Weights of a small autoregressive pixel model: adamw at rate 0.0012, 32.1 epochs.
Rows from block 3, named by matrix and row number. Rows with one number belong to one neuron. Each number is 128 + 32 x the weight over its row's rms, rounded and kept within 0 to 255. All counts start at 0. Numbers have three digits each. After the name is the row's rms in percent of the matrix's.
# fc1: MLP up (model.blocks.3.mlp.fc1.weight, 960x320), inputs 214-319
# fc2: MLP down (model.blocks.3.mlp.fc2.weight, 320x960, transposed), outputs 214-319
fc1.361 143:057145155155110163132191180104206146096159122170151122022148088085133123083169180162138088157183096180121107115118100147137110146151118129140097160111109123152140164079118155213124179095178127126137139131103137159199156095122102126164152191106148130136112114043110138133131163141134124154106126189064071158160177136110
fc2.361 152:160139126116100154192178138086161195079108136073117121072108163158117148094159092106100147136175153093145070111101122078130115196101168142113105123119174144185139116079109177080108148150117112129146135122184134141127119149130131126159179154196110146156111099180100167111047167120132165144053169129132113144123059125119
fc1.362 014:102093139129145112131067089149108130078111160121124155134186115093190110124164138102111129098120118147117127155111119103100152127125152088144156075135144162143183071116180147146081086203110187097135155115145133087108100121168128201140084157168144163125171099091158145162095120113096172153162126128108143085154151107089
fc2.362 012:161103131122136120169090125146126142105126142132166040145094180154096096136149110141148105191137120074131099101087119151149141106174087068046106124116137129082117148081137147121157132075132111108157089064087095055150106102143131083125106119149157129155155132100127129036098100142161119145126172139160125116106191125156
fc1.363 014:106145099129095112144158130121130123142114146129139187109128104186126140151111136113129132131112157122122174179145155127154114149149118130168111130140141126096140096157118122113190119142121060170139089120097052122200156108174131190097180167173079133088156088101114112155101120119109185112159070119117045106131112163045
fc2.363 012:118193123103131065140091133099121179138100123221151095113105149122124130121112103144201123171066180132117109110110120094151143138198217116161146096182157162140195080139145147101201159156075122128185101082112124145129146107117100069156130069087101091155152089108134199104114135134125123189161116080157119092140124070122
fc1.364 143:101137119125123118073169088109135161143114115118129134086168139123128105094131173130107083105121070180129170097192104125164148069159112092129152119098098120091096178122114096144148068123111096178152139147099117147128133056137155149174134180176113117063164122122109051129090159130101152178145149152103124101118100140149
fc2.364 145:162112092155166125106139145110159150131066153167149179134112140119130105127103125087139144132154134065121152123089116142187066091162141106161149075175122127133146120112118094153142082122120120122090178099157156107148123114131114103152167155128159157122103156091113188132157065126129170163104127103139153111110125098183
fc1.365 141:026177128123146164172137136147155130126160092155161110124089131124138113101113063130082159160072091125156114161112112099147115174161124188123118104150136133131072147055212136100173129134114131134158137166137184109120108182100089145146123180130139136129129132148115072132089135094160154094138174178183101102102152134101
fc2.365 130:105144196116117098138151116118174158155150109166104135080103123143119147083089108162119145132193140085101123106104159091124141173141161125122133078129110108068104126111161162151175143183150132150130174114179127073123085137105164126116193152144108118148136117139109075120089109114202136117110157166157116136106129117111
fc1.366 131:149107160197159147143101187151172132148155115110113110121138242146146160126150214097073100069112138103125101131127122138150085158209068124115069153123090120124108094156086223145102214125138141107137143116142126132079106214157098160146092094126144122131114134168184133153081115090122121147137134096150148114204129088164
fc2.366 121:117112129092151146154175121143165150179136207121179093103098151157107100152110125165174133196120151130086141119079138085104149053142147114107158127100130094138154129110149101125133145138054123087143116133111157071103145115081098155110148145108140096106114123151111145123142143034106120167159089143119156171123179057094
fc1.367 124:095133151185132149085182145142146103110129169094230131037181112145167171106181139118113147153087152131131173084130095080144143112178123064159107110152124158150095166073111142134159153074116149176120122099115093102067148113117134126175163141134184146195122129077186114145116131123166131187147136157069129112152154092087
fc2.367 124:125103093132119151171135149101137161088093150135077118062083120183151115112129111120166154103137089075146179157096155109105139138112071118148151117063150144117100124159134165087081113108167097211167121075086093097184176079123163120143117096136139095131129146139115103121084117143129140154152149106156100155115123147126
fc1.368 015:151114173116171123111111123158079125097109118115114133109088124134143148115160106143113147135139134097122166129146141140153138169116122118185135152116076088124086130155169115121114110156129058144075118140173119118114139123124165200127078104126144086147098123132073141151039116178070168082138138130096160119172121159177
fc2.368 014:120131148099156140165116089080078178142128140189140097130094118093134161145118113109156176128108201160142092145102137150126111140145168099120176084169168106133169141124081135109148171146130100129165153076091115151094142139129172037146206126056117081164146108088135095098056101172086084148123195134141158121101132153131
fc1.369 117:140151141180114114152134069135148153092140085178145136117189149091109147132141125070067098099058123134151143105116123213123107115085098139182154109134058131165118140135100136081133064145185124120128151139100124152137109115135173129071117152168149146096171150136119133121116108147124129136145126190118117175122122102105
fc2.369 116:120146108181109101119121087129057037134163159120139170148100114129106109133118149148132119199148124128124131147063125067136086121076120117163146081155111105107145130113143048145120149102061174143131126112127042120209121117106144075165132106096106106183104164135142105159134094098131106105150088080137124196141119091120
fc1.370 015:115143114089163141093192114100149125194107097102123174132149094120172109154076098142114105131109079134070152116118130125128119146119166104121106086146119135102180157121178121106161109118095130099158161146110034162128146103117102083104091124108133179123120106089129121073152072107156179144165076107126118117156128151102
fc2.370 012:164155164068162150127143109142164100127139109139103087092097154146157103130146105109136140176102062111091100074123079130078105064186124150127112108130126105087112091092122143125152041066104122106177104123095100190108141155154116090112135132133131195127130101066121110141122055135233089129104125185120144129119157121134
fc1.371 014:120134098158144186100134106082103082170098094131127091141145169151135109134178152125113140127116192126117160036143052145133092124113062157125127165074128129136073124138124109118130140112099055144071153102120051096082111101138127115097049158140119128139118133161177109173164092158094043114084101145107077121094146116157
fc2.371 011:146104081199127162116088145082082190163198118181092128149123150164116153112135153085145202106143183124186100157120132131070135115148094186122174104127119099111105108063122162160178132126138131111089083046108117100130160109087182150130109147076188130137109162165148080123103156159139090172109111197121149122145089113155
fc1.372 014:157121096115175181146136102122159143125082094110172195122137145125106122118149124166127129118096161125133122149161158122125129119080153147168175134134140156063116154053165139100171147172108058153092118181093105137119092182139169164120141138119071100070125156158136094101132110137145112160094123087142139176123165172175
fc2.372 013:173120137093166114147126175045148209120154134174156077128111102125142131115123127128175124143099114115085097126162136122129108095151155137154179095133158134125226185109108108091164152163125162107162118154102113180100163182149148030146138100125058060161138080133102144124122109145112126114099170143121134095094117099149
fc1.373 015:096138132106124213133096107103109109092138080137140126124078125121203153149065118155103078097141155122146187160143089140153138099152162113093152069076163101132126164074165184147183107161126162172067121165132144127133114158059064113127162126090143121097088115196090125135157131070127138135144198114136113151163103119102
fc2.373 011:145110151144174100199152140105078126166135068139186152173064103100112146072071118120130123169152204131109096164116100118111161117070107120156155109171162098143117150107141129143138119112053104139155149218084112131147132123146192069114149161057126069155120038096112144109094139121115065155088182108122152126121153168177
fc1.374 126:128121124126127114115107130130154113141145082138177088130098125143125138109138119119115110197127130215179139163127129123103147102168106099106108122120124102091092156145158084126147219074145081153156087129115134142105183082169145210101094138145175088175159105123194093116108129132106125164145131118088144132132151096113
fc2.374 126:147161091127161121095095112116088133165119167168204150137116139171133074141066104082140175152139150065088160146079119165162079121186121106097201060088114156145100124100197090178139156112135138173096170094145124111132151101089148125112107098113148104129108081085119105150105071138118167125133088094145189168138116093135
fc1.375 136:184157050151142145115165116140139052124171147078143117166108136135162188096168167045137141092054089101135137098106099140190127127186106120170189129158110112177145140093105140064118109114121142081118114119125110098111098104134122145115103164084147151140126162111121088146114161100124153151119119168117069121090140133123
fc2.375 136:096133106124137102145138095136041093167156124157168146105099135111111044161135126100139114129125106229125106174159182176125139082100133082170162112190091139146119080148144094150147117145126113113105126080055106185088116188133148096118126101126158114048086092175142126134140118187176085137173146134148108099160069107158
fc1.376 129:158139090183179115120128109097127121122180125110175132151143126146124134132136120123105123154118147115208154185171105098191145078143141163100119125163127071156091205171132103096187153100095122126129077134148124151147190127134098149162134142092108019153138157076130088140122094121116126114132219111155113099156126127109
fc2.376 118:090112155101114097173112144119132146104139095139082165067103142138164152091142130118172119154088146090074125108109187113129081147155132097102132162155176189161088143117084113136160146118105153151136115126066131103132193126071123148166119095174169116097104107086148131065137132153104148146104110158095166140127116133094
fc1.377 014:109056149116203181084077100116142098153143138141130190145125112078063066078101154104110104120120138122137148096105097129097137162135167145093127103145099135161125126095133125095097130124169026138115096131119152099075101099118110174158086123201114103158120099079126142159129088196143111123165089106125130174172133141169
fc2.377 012:203169111122165077165127107113079166136105120168164127082092147174163046168159141060131185141097101199098080121109089131119061093136144170152181143163120093122124174067113121124154131094182114128132100052048111168070127090182117075110159131102153127168131121122108143075089065104131132156120121112090116073112130160163
fc1.378 137:190158131146115144151137104167130129125133080112126132115139164125100130120102112121087168148180123112129126134115061068079106156170100112102206133135122054115114148094132138123132159124154172164124108151119121148067142115144171118139063120111111099124140122128194113196135137034133094105115147161135082120171125081089
fc2.378 143:128119105097128122141100108132149176100088113157144091161117150122091090119110133123170111140163116181148103158085134152101078157103216162098145066150169113104128138156150161151121117100173139146087077123097117122155095192094170137115144144137140195124160129115106156140150154147113157130087122095141104081124097151131
fc1.379 137:089119181085112149076120183175149079179211135132134126071167139131154171096165117134054140089132113195168174118142096095054071126134112127105205095143131092120149100159133103050149137118116135116121135142170097171187151110080139138136106153117134131105125189135160043159107186123096146124148153143114111153097124144100
fc2.379 147:039182131082134180109132192117135166082109173076124118112133132126182139124107110097126153107138119175096126147133146103111144163214207152147108120116184123181169128114147161125097118143150123163120133136119106080105102195097094102144126194142132140117161082142107116117087186086148082034125135168082122154141111169168
fc1.380 123:075114145083087127148141185131206099097135150146101102102125164060150127118154097146096115088161092105207134144161153096116113105148149191109081158140131122114120131112173154040115093115147087083173141129160120160140153169163150192135136147177145148077099128134127109158077151101090134129160143135159087124126139155157
fc2.380 119:044106141099129132164115178094078100136096132126088144158092138115128104149111094119160061125113166168107129159130111110064112126126168177133130090128112123105127083128178123182094140074126136188119146078096098168150140129087073172139123151102168116162135134117127111142146127085159147133158095131192190131148116130148
fc1.381 140:166137093127124121147122113110089097126150148190211141125098228137134125135099134117090204159162150122135143159162099145155111126157152059080190121124145120100127205153138150214147126118140113132121129139191150115141114095171155127133117166086136126127083122037111058144114095065136198160130123153136149098120180173116
fc2.381 134:151118094139129085154133093156084084183061168157120189151086142160131140123115140111173139119125165059114139131119154138067111127102086113140168103097138110090118079054134113154116141101135132115003156154099167107108144087120169062142148106162127086115130127122110144130155030153125154157132096101150173127094160090119
fc1.382 141:089150164221128118122131112155215118148119148078179130132143194129164127105115125130068116105149083120135129157147139147141106113183091106116127091189133146124067133103157126160162112153135164161134141123115125104069073129168140143146102115156135117131178091099211141172159116132096132135126150109078143128184176107178
fc2.382 128:141094127165148095198149093149142185134138209114078116162078120140128155093123190111137122119109130064148140083107174127137138124163122113115177102137135096097087149087137193124131131178089165150131103108114120146088096219128137173087129130126128130135141135103152137148137126158155159127116142056044109140130106094100
fc1.383 138:136097119177090118160123163133119099101098087153118115112137148129101130137106133173073163166168123071149086105121115111076109122147073118165091133114115133125122188070111173120098188096171154179133137190129103185109098104169138154156084158130137133146076180136156121147068144103135133193165099103136150137166186088110
fc2.383 139:173130152070104085077148064166152162115165135136107117156208139114131150114130123180158077144155140131116143009110086165174149121100148126089185151112152148105108114111088164116196118172122143087101147126099181121127117169165197111130159151134162132049167110133078132160142132216064154162118131115111173152096145115073
fc1.384 016:121183089128161120124173116156108117116115124102113176145116166171136157118109080132128121099107094109102169185099130090117173157111178115164155117119123126137146070167179152090145116143102056144148144131131115121140170154139137165134117142077122136095100107151086080108174192059127204130106082118156122139171119185144
fc2.384 015:162141142120160100172096108074062157129128164144142105118128148118113159188116113139148089183127121142110128117156171139129116135147097103143192123130127176107170120077129153053239131155111133137149128201124093124101164174163095037137176080129139112150134103047108120098093124145166088144088103122170126101111165136113
fc1.385 149:164143192146135135136090142128125167117109102176192125094126152082164093104184120072077108124140133115115114157087123164163116080155119085121144154111101144187115160149111112231134138142133141127126119165095176158138114150117082126124153152139131166128133110000118155147159117107180160110111125141071064137115159144134
fc2.385 152:151131080169067173132148075159104161073157116113028095140109093110131089101141123096088128097115123105194152093169119135144079127114052166159176120112077083096101104067119141135142123169105049144226139160099140163151137122167106167144106132147090155078129124149150125177077096142101146138104159123150124105138126126119
fc1.386 141:126095079119093153109105110170122161118187116131129141057144142165099107100129089100077064108073133180137146135142106103102090145164112117157124156089109134144141112138082099127126103135113137184140044113107093130133151132209189143105142132148169183111147142145141140131149131115121144155126130134099120088110100143114
fc2.386 130:111117118124084175116039134121096159103151086164099127122176164137096111121161079089045120092131141109113131079111159103145103193142118140167144127126101095084172085134084107151069192147102124166159097134120100181150149165135094180005102149142151142142114106155078207069153106138149128112052142113111146119124113130142
fc1.387 016:162163153136100140138126093138151106101095108116130163142099116206095126075146138107083140099127119094096144157128115141119142141159106116100105163169101184117147079148171132127142118056142070140062124095142087128149115146123150155135122090142083105151068171163110122118082038113019246098129104135109091141101157122140
fc2.387 013:143121165134126070134103050117094126208131165133166098122141085142182098172140140149148153150078115186067089144123188109132141116110181176155149056137166122146201128091147136122112143153147129114095135074113140162087133153160125096141166130122112133179112115067142180090082139153087067119126139153145178097157153110133
fc1.388 140:129154173142107144015099173133099118102123137146119129124159137097128111114162139159154102149084150159141133116174142224126069110143119154109117147198092111177133133099107081207156156100162108099149138137060116118136170083110151133173088189121100136072136110112140063158138108099134107126167205130117142126149231128135
fc2.388 151:120081145160076144109113115104101117135126122153185117137101183180106066094120117173134198153160146177087129088120095058167098130122094105162133087126118083040135153085175128214105102109112183172152144133160118084176062147171149139114150141122123150139136131179093148139153076107160135117133157177136133134052135152153
fc1.389 121:119121148135117193105138119118158072059128129132100116068158122107144121099145119120129128122157120129132153142123070180135132124138132159163145143113117081056152174122094227105115079078166078071156123146135152159193106088174117121127145164140167173127077112119121126120050143086149140175127124169067121078104221144163
fc2.389 117:144094150086133133123126136126140118113080098084158099142082179083121108120114129179126129166119176107082095134086101125166113093109186067089123108127118151058151159152119123140149060067112123111132094137133156135125090147116201141102139130124174163206114053116147128154102149089169160139114092107124157084104138192119
fc1.390 136:104147151192067164119124113158203079148172155115157111111168106145137172104149116170110142109171110132186128112147116127089077142130093141117152109158145080137079139086144122112138157168157190147125133131116095126142091143212134137139099124162118124138166102166197115178128152072128178160119150113121135134158114124119
fc2.390 136:093082137132100148119104172120115109156088160175098155131119151152123114110111095202134145076129155100118089117146156116127105150126146162116105081137116105102122084068162154123133157177067189149118138148127138109185113186107120095079150113131111129113129137132119124128144098068179135070096118107123172125107145145153